Weights of a small image classifier.
Model: 2.4M parameters, 32-pixel images, arch mobilenet_v1, norm batchnorm, activation leaky_relu, depths [3, 4, 5, 3], widths [96, 192, 384, 768].
Training: nadamw at rate 0.0029, 18200 steps, batches of 256, held-out accuracy 97%.
Data: trained on single toy objects rendered from many sides on busy backdrops, 91.6 epochs.
Rows from block 3 of a small image classifier, named by matrix and row number. Each number is 128 + 24 x the weight over its row's rms, rounded and kept within 0 to 255. All counts start at 0. Numbers have three digits each.
After each channel's rows are labels from the 100 images, of 14848, where the channel reaches its highest value: "responds to" is what is common among them; "peak on" is the class under the peak. Only what is clearly more common there than usual is listed. The data: single toy objects rendered from many sides on busy backdrops. In brackets: how many of the 100, against the usual share in percent.
# conv: pointwise conv (model.blocks.3.conv.weight, 192x96x1x1), inputs 0-95

conv.0:115136127130173113125092111152102128108118118112107139145138096119118149150123113115142113118179133108126140122158100088118123124123087150105144096109109147121110111146150223127131150145136101151087150123132134146122159160147105180113114116101125194107128109127129149188129127115111146166
responds to: metallic (60 vs 33.4)
peak on: part in the main colour (71 vs 16.7)

conv.92:154134107131124105150161128099048122160132153155104135124130134127119165140168128138132155132135124120096129139135126146159128146141125109174130134129128139130153191128119094149153173161160122111143191122132119139133055105128158131110096122131152086160131127125089137143144109130159159113
responds to: from above (63 vs 32.8)
peak on: part in the main colour (45 vs 16.7); part in the second colour (29 vs 2.4)

conv.38:139136127033118133145118125133091128117150135217111135139125122132131144118114128117128113145144126156114116136101158151163010147134118123096132124117140121119131152132137133134131144128133146143132130123051117139119144149133134121098126131128117135172131125158122144137130133116125119136
responds to: red (46 vs 8.1)
peak on: part in the main colour (45 vs 16.7); part in the second colour (41 vs 2.4)

conv.178:115119120122129087135110130140087114139180170141111168120121120134154122106130149125121148152111147098109124095127077143229147130131150119170125108130109106121140119141140097134132109099096133131137126120114121181128110104117166109071126125111124130142154125201123149138099140134134133134
responds to: orange (27 vs 8.2)
peak on: part in the second colour (33 vs 2.4); orange part (29 vs 0.1)

conv.128:118124125118092135033131123140107133099143127119143107103128116139137126107075167091081071126129073122161140089124140143127124124130120123093176118125138140123089111142066111146125101130112101117142117135125156118130160132157115113150091135117134144106143120101137146098124127133079123133
responds to: black (26 vs 8.1)
peak on: dark part (48 vs 1.1); part in the main colour (42 vs 16.7)

conv.12:122147126117147119133117167131118168107121106157106112117087112095138095138113126096116142130156151127111148148127130140139131121178099143137092102128123101082123099140136102124090111110158123101140110140096139110042116162118106109130110128206117193119135108125149116123133147154125120097
responds to: red (31 vs 8.1)
peak on: part in the main colour (88 vs 16.7)

conv.105:123124114137130108123133143038111133122062058117110098108128120148152137126148132144128132068125122121125119117129167131109061124119112132123145101126115112129129155140143115139126140111198107174136144122141123124129074113112112115120108145141126123135191119098120135128109120148139139136
responds to: teal (36 vs 7.8)
peak on: part in the main colour (47 vs 16.7); part in the second colour (40 vs 2.4)

conv.93:115121144133127135107136142106132114079135103134099133094097092139130157143157101146095126149181169132123128139139146143151133085141119157119140144102109101122123131159104170142125143119113136085102139127128099121139139163137118093137106193122096140142125116128071070157107117187086117120
responds to: red (37 vs 8.1)
peak on: part in the main colour (79 vs 16.7)

conv.36:110125119125068143149110112118143141113119131146079141065121115115128101123161123164122137151055179138136133149128136173135117107125148152156107133123116129148112104120099091118155138140126130111132132128127124134128141126105080089131118201115125112119122124121135063111116106144115117071
responds to: red (28 vs 8.1); blue (26 vs 8.5)
peak on: part in the main colour (79 vs 16.7)

conv.70:119096095170142090116108118171170124130138138126132148140108128094091147112102102127155102128122096078166094128112153104150117146140143135132103179114147120132118120152151105136121138156144162130132095104140123080148174114121101094059144133136123142161139122157138133121068154141100138116
responds to: red (28 vs 8.1)
peak on: part in the main colour (44 vs 16.7); part in the second colour (35 vs 2.4)

conv.131:130119120135123112095135126089127142118122107099083058120135105135148117108117146120113129111102118124119108152126180131095104089135116101124111129122114149146137149136113118145117105126159122161134126124137104115112101167104103096066091128120116120105219118067107129128084126112133147117
responds to: teal (30 vs 7.8)
peak on: part in the main colour (44 vs 16.7); part in the second colour (40 vs 2.4)

conv.143:148123126135127098135144109165144074151157145140123108092132102165150106125125111153151132158128150098121156130162081102141123138109125128132093106097141140096118117145120160173106163130102113137130102092154086105078141150102142150146158125168116156107068129116101148125091166142148124151
responds to: red (36 vs 8.1)
peak on: part in the main colour (43 vs 16.7)

conv.61:104132110132165158124185115140119104130153150157114155140170158148117111121107123140120125133112056142127117202157121114131131094112106138167157148103111144135139106122106129156139130147113094112135091130142133186128125142128113095131094161064141151133140127126137115166137127104104149096
responds to: matte (61 vs 33.6); red (31 vs 8.1)
peak on: part in the main colour (67 vs 16.7)

conv.189:112116132122124148128093100129144138113094093123119155119143094153111177111112109147131133098109113128130134111125121113135113124151087149150197152147130115216114118142133117136145123123131093118099148198112091116082139115142116094148144172151103140136143143132168124134152150084141117121
responds to: matte (74 vs 33.6); from above (64 vs 32.8); yellow (27 vs 8.4)
peak on: part in the main colour (88 vs 16.7)

conv.31:147095136143110123125195114127117131135138150106141136130096120112135148130132100137142124095158126142072151161126114110117143124149173162088153151155098126112125076150149164108125130144117129122096106136110178177102157132149124101124123113114162128123146181136120114168106087126126187134
responds to: barrel (25 vs 3.3)
peak on: part in the main colour (49 vs 16.7)

conv.107:126128103149118150132098145141124118146124152145137107110093066140134151121075142148083130129127127135148126136126110080103122125092095125125125095153142135135142081125150147195098135117107060161124124125121148127121138093120119095144129160192152145099150088125133150112116149160105109136
responds to: purple (25 vs 8.6)
peak on: part in the main colour (64 vs 16.7)

conv.145:106145132127111135137103126127131140129136188133153128135122082158176156057108075175135127108125140123094143138121122112126130117107110114131145127150093131108108134151144096138095136114142113151109140086118164130102135136123132102126152127141243134120122127113143126128129132145109155106
responds to: from above (68 vs 32.8)
peak on: part in the main colour (41 vs 16.7)

conv.86:149118128096129097120143140127135089134103102159112121083134118112081120127109182123117100092123124191125095125100119147150129115120185138123107141132125160125110102101123157123103118182134188112089089125095117118164097139069129129114098154087118103143138131134110123122130129141104132124
responds to: blue (31 vs 8.5); purple (25 vs 8.6)
peak on: part in the main colour (61 vs 16.7)

conv.13:085160097136139129165156133115138115123102117132126084182131119016120064119118104112138114131126112113111149125100123155124110144111142151148110122133117123139142134129169121115152123113112125124108146095103156086120119103161155112114107126126102117098130129123109101181115092140141113142
responds to: glossy (61 vs 33)
peak on: part in the main colour (62 vs 16.7)

conv.63:118131126138126127128080107137131197134130140135149126156122081129159101082085092156125127173150104131139179124140142138131142130121126118132128094190094131115142160179139095086074117134134123136119107114113077125127128157149121093123142142102151153084132100139104112110133134108115135118
responds to: orange (30 vs 8.2)
peak on: part in the main colour (55 vs 16.7)

conv.72:143119171112121127120119114152118107104135116112129162132110133166125228123127181082158154115136151113103121118123141121116127067154104126119150111129139134107134082118117093149104113130115094104101142181105109149091102127151121136112123114138128146171153139111113097125130177125127109116
responds to: teal (32 vs 7.8)
peak on: part in the main colour (81 vs 16.7)

conv.186:101101135120105104127122159124076174104154139103121110164107128141151124137152160088137146128194131122135144125136131109127165138154121149151151118101133086114136150154064107107123128123147079162160173117139092154103127113200102121107106137152128119116127123135109137135139139133159152145
responds to: glossy (70 vs 33)
peak on: part in the main colour (61 vs 16.7)

conv.89:128117129097152146097108129096105137128057108103138085143128107103115134130110161116119101105152096106120138111167040127123108116158120140128128102146138128141104073138132141140130112167127070105130114129130153098136120123145110144084103145162107123069108114117098155119130129140131121142
responds to: metallic (76 vs 33.4); grey (34 vs 8.4)
peak on: part in the main colour (69 vs 16.7)

conv.125:159131100146155147118142148146104116120158177153115140131147144138165112098107131146110107103148104133129140144150115123119128130089102129133122102142123141054147139075173133168089134141102116157127118126127143120128171094134102136140138151134153112128140118111151135107125100213087144086
responds to: red (39 vs 8.1)
peak on: part in the main colour (67 vs 16.7)

conv.4:103128164114062119116129118122132159137114102136118137167126159087145145149109136108168133133131132117121142138134134152129109102122139132126152145138140065129178158150158105142142117101132118158144147136090100119104107116226177147134168097127134138136113154127096102101137135111133132148
responds to: glossy (79 vs 33)
peak on: part in the main colour (46 vs 16.7)

conv.25:036106114134127138122187056131137164079131080123115118101120137112145120111135142123134128108124107142111161137145123169125131114180146143141147151135110131103130124138130102127097142140125115114125134108119145118127134113147114093140123175133146143126128149132182070117131129145128140072
responds to: yellow (27 vs 8.4)
peak on: part in the main colour (80 vs 16.7)

conv.52:125120113110111120128180104122142118116123128111117165136184145163140161166169149130134098127116142127133121126159108130122124130113139102103190137129163123152109041114061114150150133135133115091108091120155170112126134114151098112102071156115143105128126128102142124144136129134118116129
responds to: black (36 vs 8.1)
peak on: part in the main colour (80 vs 16.7)

conv.58:156118176137105133151121141114100105131126132134100114155160138149074157126098082155172093115105167141123107126140119113120139135107124197134098132120113164124127139110148116129134135147117130160139109131130090129103149098143127125152105063101116157108155141138103128093129158105123144200
responds to: metallic (70 vs 33.4)
peak on: part in the main colour (36 vs 16.7); dark part (28 vs 1.1)

conv.14:132115140130110119152139133106124161139108132117131129140134126138138135129123108162098147084109141142072201124144122092151132088165111145119140141099081144146098105100112106089132148131113136100138128175106130138063126115117119165129085121065171132123130126129124136127132072143121158149
responds to: from above (62 vs 32.8); red (29 vs 8.1)
peak on: part in the main colour (53 vs 16.7)

conv.181:136127141162136187123131130092122133117046101126118123123126126135115134129123124118128117126134126150132126136144048132063025120132119133116127127119120126126122142136140122139127132113114125136127138126147126132118130156130117140153132134126133126130021116152135134132170116125113140131
responds to: purple (30 vs 8.6)
peak on: part in the main colour (37 vs 16.7); part in the second colour (36 vs 2.4)

conv.164:111120145130160118121114156123114149130091105093154088111125112145103134138106101136126130115144133102127074128118155130095101097064139106093106131072112120101164164164123149109103135155148148164130110094163110163154129134143126116104140103104116136103146063106125114135137149120100165097
responds to: teal (37 vs 7.8)
peak on: part in the second colour (27 vs 2.4)

conv.47:154129138144127130147135150148097128141150142133095120059144120136093123118096151127137128110167126137087155147162104183110132110128118151142131147126115167120110138141135147169095137141129106105122146084110137139115132128060074143128116161123100186119142103129187101125126085115122138123
responds to: matte (64 vs 33.6)
peak on: part in the main colour (86 vs 16.7)

conv.134:125116109121122127124133126132078134125134113121121124124112135161141130130152126130122124084125146116131111134105029142083137128125126132137127119130135115115133158138101140124133126179139134177135138135158139133134103143128097127234142123126134124124078119034136143125119128123124133137
responds to: yellow (51 vs 8.4)
peak on: part in the main colour (52 vs 16.7); part in the second colour (36 vs 2.4)

conv.81:098108122051140195138096132087133132142115134138114105111138124122098100118114114136122104139107114208118108183118133121136060119119114119126148109127125145142131158134116115113116154113073170165119105110077099125117133162131110119121127111116115113152126107157145151137121123116139141128
responds to: purple (42 vs 8.6)
peak on: part in the second colour (45 vs 2.4); part in the main colour (40 vs 16.7)

conv.50:144145129147134145121107115095102112141121111131117135125113086107116091088113116142122119156105124171099135128125064118079129109127129129149102107101129130133152178118132112140101143117123137153134118100143112134118092156123115123240119099134123134112061118101100128123112134152149125153
responds to: yellow (38 vs 8.4)
peak on: part in the main colour (43 vs 16.7); part in the second colour (26 vs 2.4)

conv.24:127106129107104164136112104115145106127140146126148138107105136145123119106116133128130130090107135238131109177089126115117185119114119129195104109106113146135142116120165132136122111174102123114102090156150120162113099141138133114163135109109134133167134124126127133132131181123097121120
responds to: blue (31 vs 8.5)
peak on: part in the main colour (55 vs 16.7); part in the second colour (26 vs 2.4)

conv.113:124156042109153120167150134098084133155130133135135116135122147134112119112142130128087120146095117150131151142140114167142116184117144118168131172117113197116110141188145154125141129135133106119133130084144133163123119139109134082140135162102128096146112156114115124160141116119114145163
responds to: from above (69 vs 32.8); matte (67 vs 33.6)
peak on: part in the main colour (40 vs 16.7); part in the second colour (34 vs 2.4)